Rows from block 3 of the decoder of a small segmentation model, named by matrix and row number. Rows with one number belong to one channel. Each number is 50 + 15 x the weight over its row's rms, rounded and kept within 0 to 99. All counts start at 0. After the name is the row's rms in percent of the matrix's.
After each channel's rows are labels from the 100 images, of 14976, where the channel reaches its highest value: "peak on" is the class under the peak. Only what is clearly more common there than usual is listed. The data: rendered made-up planets.
# convs0: first 3x3 conv (decoder.decb.0.1.convs.0.weight, 96x96x3x3, each kernel summed), inputs 0-95
# convs1: second 3x3 conv (decoder.decb.0.1.convs.1.weight, 96x96x3x3, transposed, each kernel summed), outputs 0-95

convs0.86 126:59 66 57 55 59 76 73 60 58 71 48 66 62 60 38 63 43 48 58 45 48 45 34 53 53 69 44 52 58 56 00 37 65 42 49 62 32 43 27 47 63 58 59 55 55 22 58 57 25 66 34 47 66 28 58 43 55 35 38 34 51 35 44 49 55 47 37 54 36 64 44 39 63 44 46 50 49 47 49 26 66 43 57 34 40 32 35 61 30 64 44 69 49 65 00 64
convs1.86 123:27 48 51 73 39 45 56 76 44 22 89 49 25 36 36 53 52 49 42 55 53 46 92 41 27 70 45 58 29 36 39 60 51 56 49 55 69 76 48 36 48 42 38 43 55 62 50 50 69 34 48 57 23 50 53 61 81 51 51 60 31 55 60 66 40 28 61 37 60 61 55 67 64 53 63 80 62 59 66 45 67 40 22 76 67 68 71 46 64 59 56 47 51 22 50 55
peak on: ring

convs0.64 092:54 53 84 22 31 48 39 32 52 39 76 64 57 56 36 54 51 44 37 59 15 45 39 50 49 51 43 46 63 45 28 66 43 30 65 74 47 35 22 64 76 40 55 64 20 60 38 51 47 34 60 64 38 59 68 24 42 27 68 63 65 64 30 80 24 68 41 40 83 60 48 65 46 33 43 48 37 66 59 37 60 43 47 64 75 49 49 58 62 44 46 57 39 39 38 35
convs1.64 100:45 39 19 69 47 54 43 68 45 45 45 30 44 53 31 50 55 59 27 58 70 61 37 52 54 57 42 68 41 38 60 50 62 64 49 29 32 17 69 54 20 50 44 44 64 70 64 58 45 85 73 43 58 66 45 51 58 44 51 40 66 64 70 50 53 80 58 73 55 52 69 54 62 82 62 45 43 48 51 30 24 62 65 38 54 40 50 23 43 57 57 80 27 80 54 78
peak on: ring

convs0.41 097:37 58 31 43 64 38 57 56 48 76 58 02 51 33 85 27 57 48 61 34 45 37 34 51 56 81 40 49 69 75 41 60 38 70 41 59 49 50 38 44 60 59 32 49 54 63 48 52 38 38 50 74 46 41 84 19 45 36 38 51 35 55 34 48 72 62 29 43 61 71 36 44 28 51 58 48 54 48 56 54 47 36 32 54 53 30 56 87 22 41 58 40 48 40 34 70
convs1.41 098:42 46 40 37 52 62 58 82 28 75 91 72 47 60 35 40 46 59 51 33 44 45 57 26 77 54 51 24 32 58 75 51 62 15 39 48 37 52 59 65 04 33 63 39 41 68 53 56 75 61 49 38 60 45 41 47 42 40 47 44 57 40 69 74 41 42 66 69 44 18 60 51 70 43 35 45 36 63 44 44 72 50 42 44 32 60 50 42 57 73 54 39 47 66 49 61
peak on: planet

convs0.38 079:35 65 44 43 33 38 50 34 23 60 62 40 63 36 62 58 42 78 58 52 39 50 65 59 45 64 26 42 41 51 30 70 47 31 46 49 73 53 54 86 51 67 51 58 70 39 69 34 46 34 35 45 62 40 69 43 71 41 24 54 46 42 64 76 43 60 30 31 47 49 87 58 53 58 44 83 16 77 70 39 49 44 73 47 38 20 48 67 37 65 45 54 48 37 45 54
convs1.38 106:22 44 57 44 51 60 39 82 43 30 46 35 40 60 43 40 45 21 49 62 51 64 52 27 55 47 65 53 51 22 42 50 52 48 65 53 35 44 79 25 52 74 72 75 43 77 45 56 62 54 61 58 29 70 35 46 49 39 65 18 59 71 58 57 53 50 57 34 69 48 49 46 71 41 63 41 57 21 45 66 86 31 32 26 70 61 62 24 47 37 56 50 55 48 22 48
peak on: ring

convs0.68 088:50 61 36 43 50 62 39 44 67 36 53 40 55 25 48 53 78 45 42 45 22 78 55 59 48 53 24 45 61 83 28 40 72 59 56 60 62 33 32 27 49 48 35 58 25 64 70 34 49 67 67 52 45 37 25 38 60 73 59 50 48 77 52 33 53 46 73 79 41 48 62 62 46 36 26 44 09 77 62 54 56 26 64 43 52 51 44 53 26 48 33 41 49 61 46 68
convs1.68 091:20 36 58 37 22 64 40 72 38 77 70 57 37 60 59 43 52 71 51 65 68 65 49 69 57 65 57 36 49 14 71 77 66 10 35 51 47 23 55 53 45 40 40 46 56 52 42 61 21 36 34 61 27 48 47 57 42 29 44 34 55 41 56 59 48 69 31 41 72 32 30 34 46 61 51 57 75 53 39 57 31 52 74 53 39 57 71 43 48 44 57 43 42 24 70 51
peak on: planet

convs0.60 100:38 42 25 40 56 59 37 58 56 64 52 71 50 29 46 46 56 61 51 51 25 68 45 63 33 82 48 53 58 46 53 38 60 65 46 40 36 48 39 36 33 46 21 53 23 66 55 47 52 57 71 65 44 62 49 50 40 44 47 66 25 73 58 56 80 72 49 46 66 71 61 26 32 39 45 52 78 11 11 51 48 43 52 75 58 34 28 29 16 56 39 45 57 56 50 59
convs1.60 101:53 47 68 56 41 38 38 53 58 32 66 15 59 41 53 53 36 14 52 45 52 53 54 46 65 26 57 61 63 80 50 59 57 39 48 66 65 29 28 45 76 44 44 63 65 54 50 59 57 69 12 44 22 56 56 35 74 71 59 49 81 66 42 61 36 21 65 43 25 31 43 39 60 51 55 21 35 68 50 70 33 33 44 49 48 57 57 79 56 48 46 55 45 58 66 28
peak on: planet

convs0.5 088:41 56 49 45 45 41 35 39 37 36 63 45 55 62 42 59 56 66 64 64 37 37 54 48 36 38 58 53 46 75 59 36 58 55 65 67 58 43 49 41 38 44 71 59 54 40 55 63 44 34 38 64 32 62 48 70 01 50 62 39 41 56 47 30 66 61 64 41 60 57 23 28 69 67 52 83 43 12 30 31 42 53 45 56 58 51 99 74 46 34 38 48 83 44 57 62
convs1.5 095:99 64 58 43 58 53 48 57 59 23 70 73 57 41 50 45 51 42 74 45 71 65 47 43 58 31 47 65 54 39 55 53 48 17 32 42 50 49 43 57 53 49 23 49 68 57 63 50 44 64 50 53 39 38 51 47 43 25 26 62 27 67 50 34 54 40 30 64 40 57 62 71 53 28 30 24 35 78 31 70 70 53 44 54 58 51 63 58 60 45 63 59 49 32 46 18
peak on: planet; ring

convs0.59 085:69 48 22 40 40 05 25 46 30 37 58 42 12 86 54 68 58 50 63 41 49 39 25 75 45 43 44 43 43 33 58 53 34 51 41 33 33 54 63 54 66 56 51 50 59 38 61 64 52 64 52 51 44 72 50 66 72 52 29 44 36 46 50 44 66 50 43 34 33 63 43 40 68 46 25 86 59 43 67 50 56 40 46 58 89 34 33 40 49 51 43 75 37 68 55 42
convs1.59 102:26 50 68 51 60 63 53 49 74 53 21 63 65 29 64 47 26 41 44 43 27 50 60 38 50 86 46 48 77 59 75 51 51 48 81 32 64 45 57 60 50 26 28 60 49 40 62 72 76 11 44 63 53 60 54 21 29 51 67 68 51 48 63 61 32 42 47 45 37 41 68 47 26 67 63 40 33 48 45 75 43 39 44 50 44 46 48 50 73 56 41 42 67 63 48 21
peak on: ring

convs0.63 091:51 53 28 44 43 28 14 62 39 29 86 69 26 71 59 81 60 63 55 62 85 42 63 46 46 69 48 57 71 58 32 65 54 44 62 70 61 32 41 26 58 39 49 63 42 68 34 81 56 28 34 45 60 59 56 48 24 48 37 44 65 36 72 68 46 44 35 74 55 50 74 51 43 50 55 51 56 44 52 48 37 42 41 43 49 47 38 52 30 47 67 52 88 38 35 43
convs1.63 088:46 49 64 66 61 68 65 30 52 46 24 21 87 32 75 46 46 54 32 41 45 49 26 79 45 32 50 40 44 32 75 33 31 30 32 39 40 50 46 69 66 35 62 50 48 31 65 28 65 80 47 37 73 34 44 32 47 66 60 33 64 44 37 49 43 63 55 30 43 63 14 57 30 47 41 49 47 54 56 80 51 39 44 34 65 51 73 70 53 43 52 62 47 55 64 55
peak on: planet

convs0.10 084:47 45 53 61 61 48 59 49 51 86 72 48 42 72 55 43 50 55 35 20 48 72 42 69 38 55 62 39 56 40 52 55 66 52 44 55 67 47 90 32 70 55 42 64 60 76 54 76 68 56 61 57 36 32 51 63 75 63 43 65 55 47 56 44 33 55 37 53 58 50 36 32 42 43 25 61 65 33 66 39 52 49 14 29 56 33 91 27 61 48 74 57 59 69 56 24
convs1.10 101:56 54 50 55 45 45 64 54 37 28 42 48 54 47 58 56 55 74 76 50 25 42 65 19 95 66 27 72 60 47 25 64 59 47 69 48 47 67 28 64 29 58 76 43 43 41 37 32 17 44 49 54 69 61 49 49 37 37 47 34 31 41 45 50 75 43 56 63 43 36 63 63 40 50 76 33 34 80 41 48 70 49 78 64 39 74 49 53 32 41 52 62 50 49 75 49
peak on: planet

convs0.32 091:31 56 46 10 33 62 14 37 58 50 55 63 63 65 56 58 39 63 42 54 78 43 79 77 37 40 42 33 61 79 47 64 55 44 16 56 34 39 78 39 42 44 53 61 43 45 43 62 38 33 54 60 60 44 59 43 41 29 40 42 43 67 46 38 51 38 32 54 53 44 46 29 37 50 60 46 37 70 39 37 42 55 66 37 35 13 39 67 53 88 21 40 44 41 62 40
convs1.32 087:60 45 51 87 40 48 52 29 52 53 71 47 31 48 62 58 63 48 72 74 36 61 33 40 34 62 57 52 49 56 37 50 55 71 41 31 15 39 22 53 41 72 53 54 54 53 51 22 37 54 46 42 64 54 42 14 54 53 56 36 61 63 89 50 71 58 51 37 48 52 52 65 30 61 35 56 67 42 43 66 64 31 32 77 70 76 54 34 24 43 38 57 58 67 35 75
peak on: ring

convs0.95 091:54 61 57 57 41 55 38 78 50 53 27 67 39 36 39 27 47 45 45 70 66 26 37 48 57 52 37 36 62 32 50 76 49 43 42 66 46 50 39 50 36 30 37 51 64 64 56 44 65 27 53 85 56 38 81 54 40 27 34 60 41 50 36 40 60 37 43 45 37 66 43 35 49 15 38 28 41 52 54 35 52 58 57 61 82 76 99 42 51 64 63 35 43 48 66 70
convs1.95 107:37 52 46 51 41 59 76 36 41 54 35 36 61 29 76 71 34 51 49 64 62 49 63 29 54 46 47 66 41 58 42 27 64 48 42 50 58 29 51 61 73 51 62 47 58 32 47 65 43 33 44 45 41 52 37 65 56 78 59 29 60 77 52 49 51 60 62 71 27 33 63 56 58 78 51 47 55 58 60 59 30 15 34 52 70 16 05 50 45 57 24 76 38 37 45 27
peak on: ring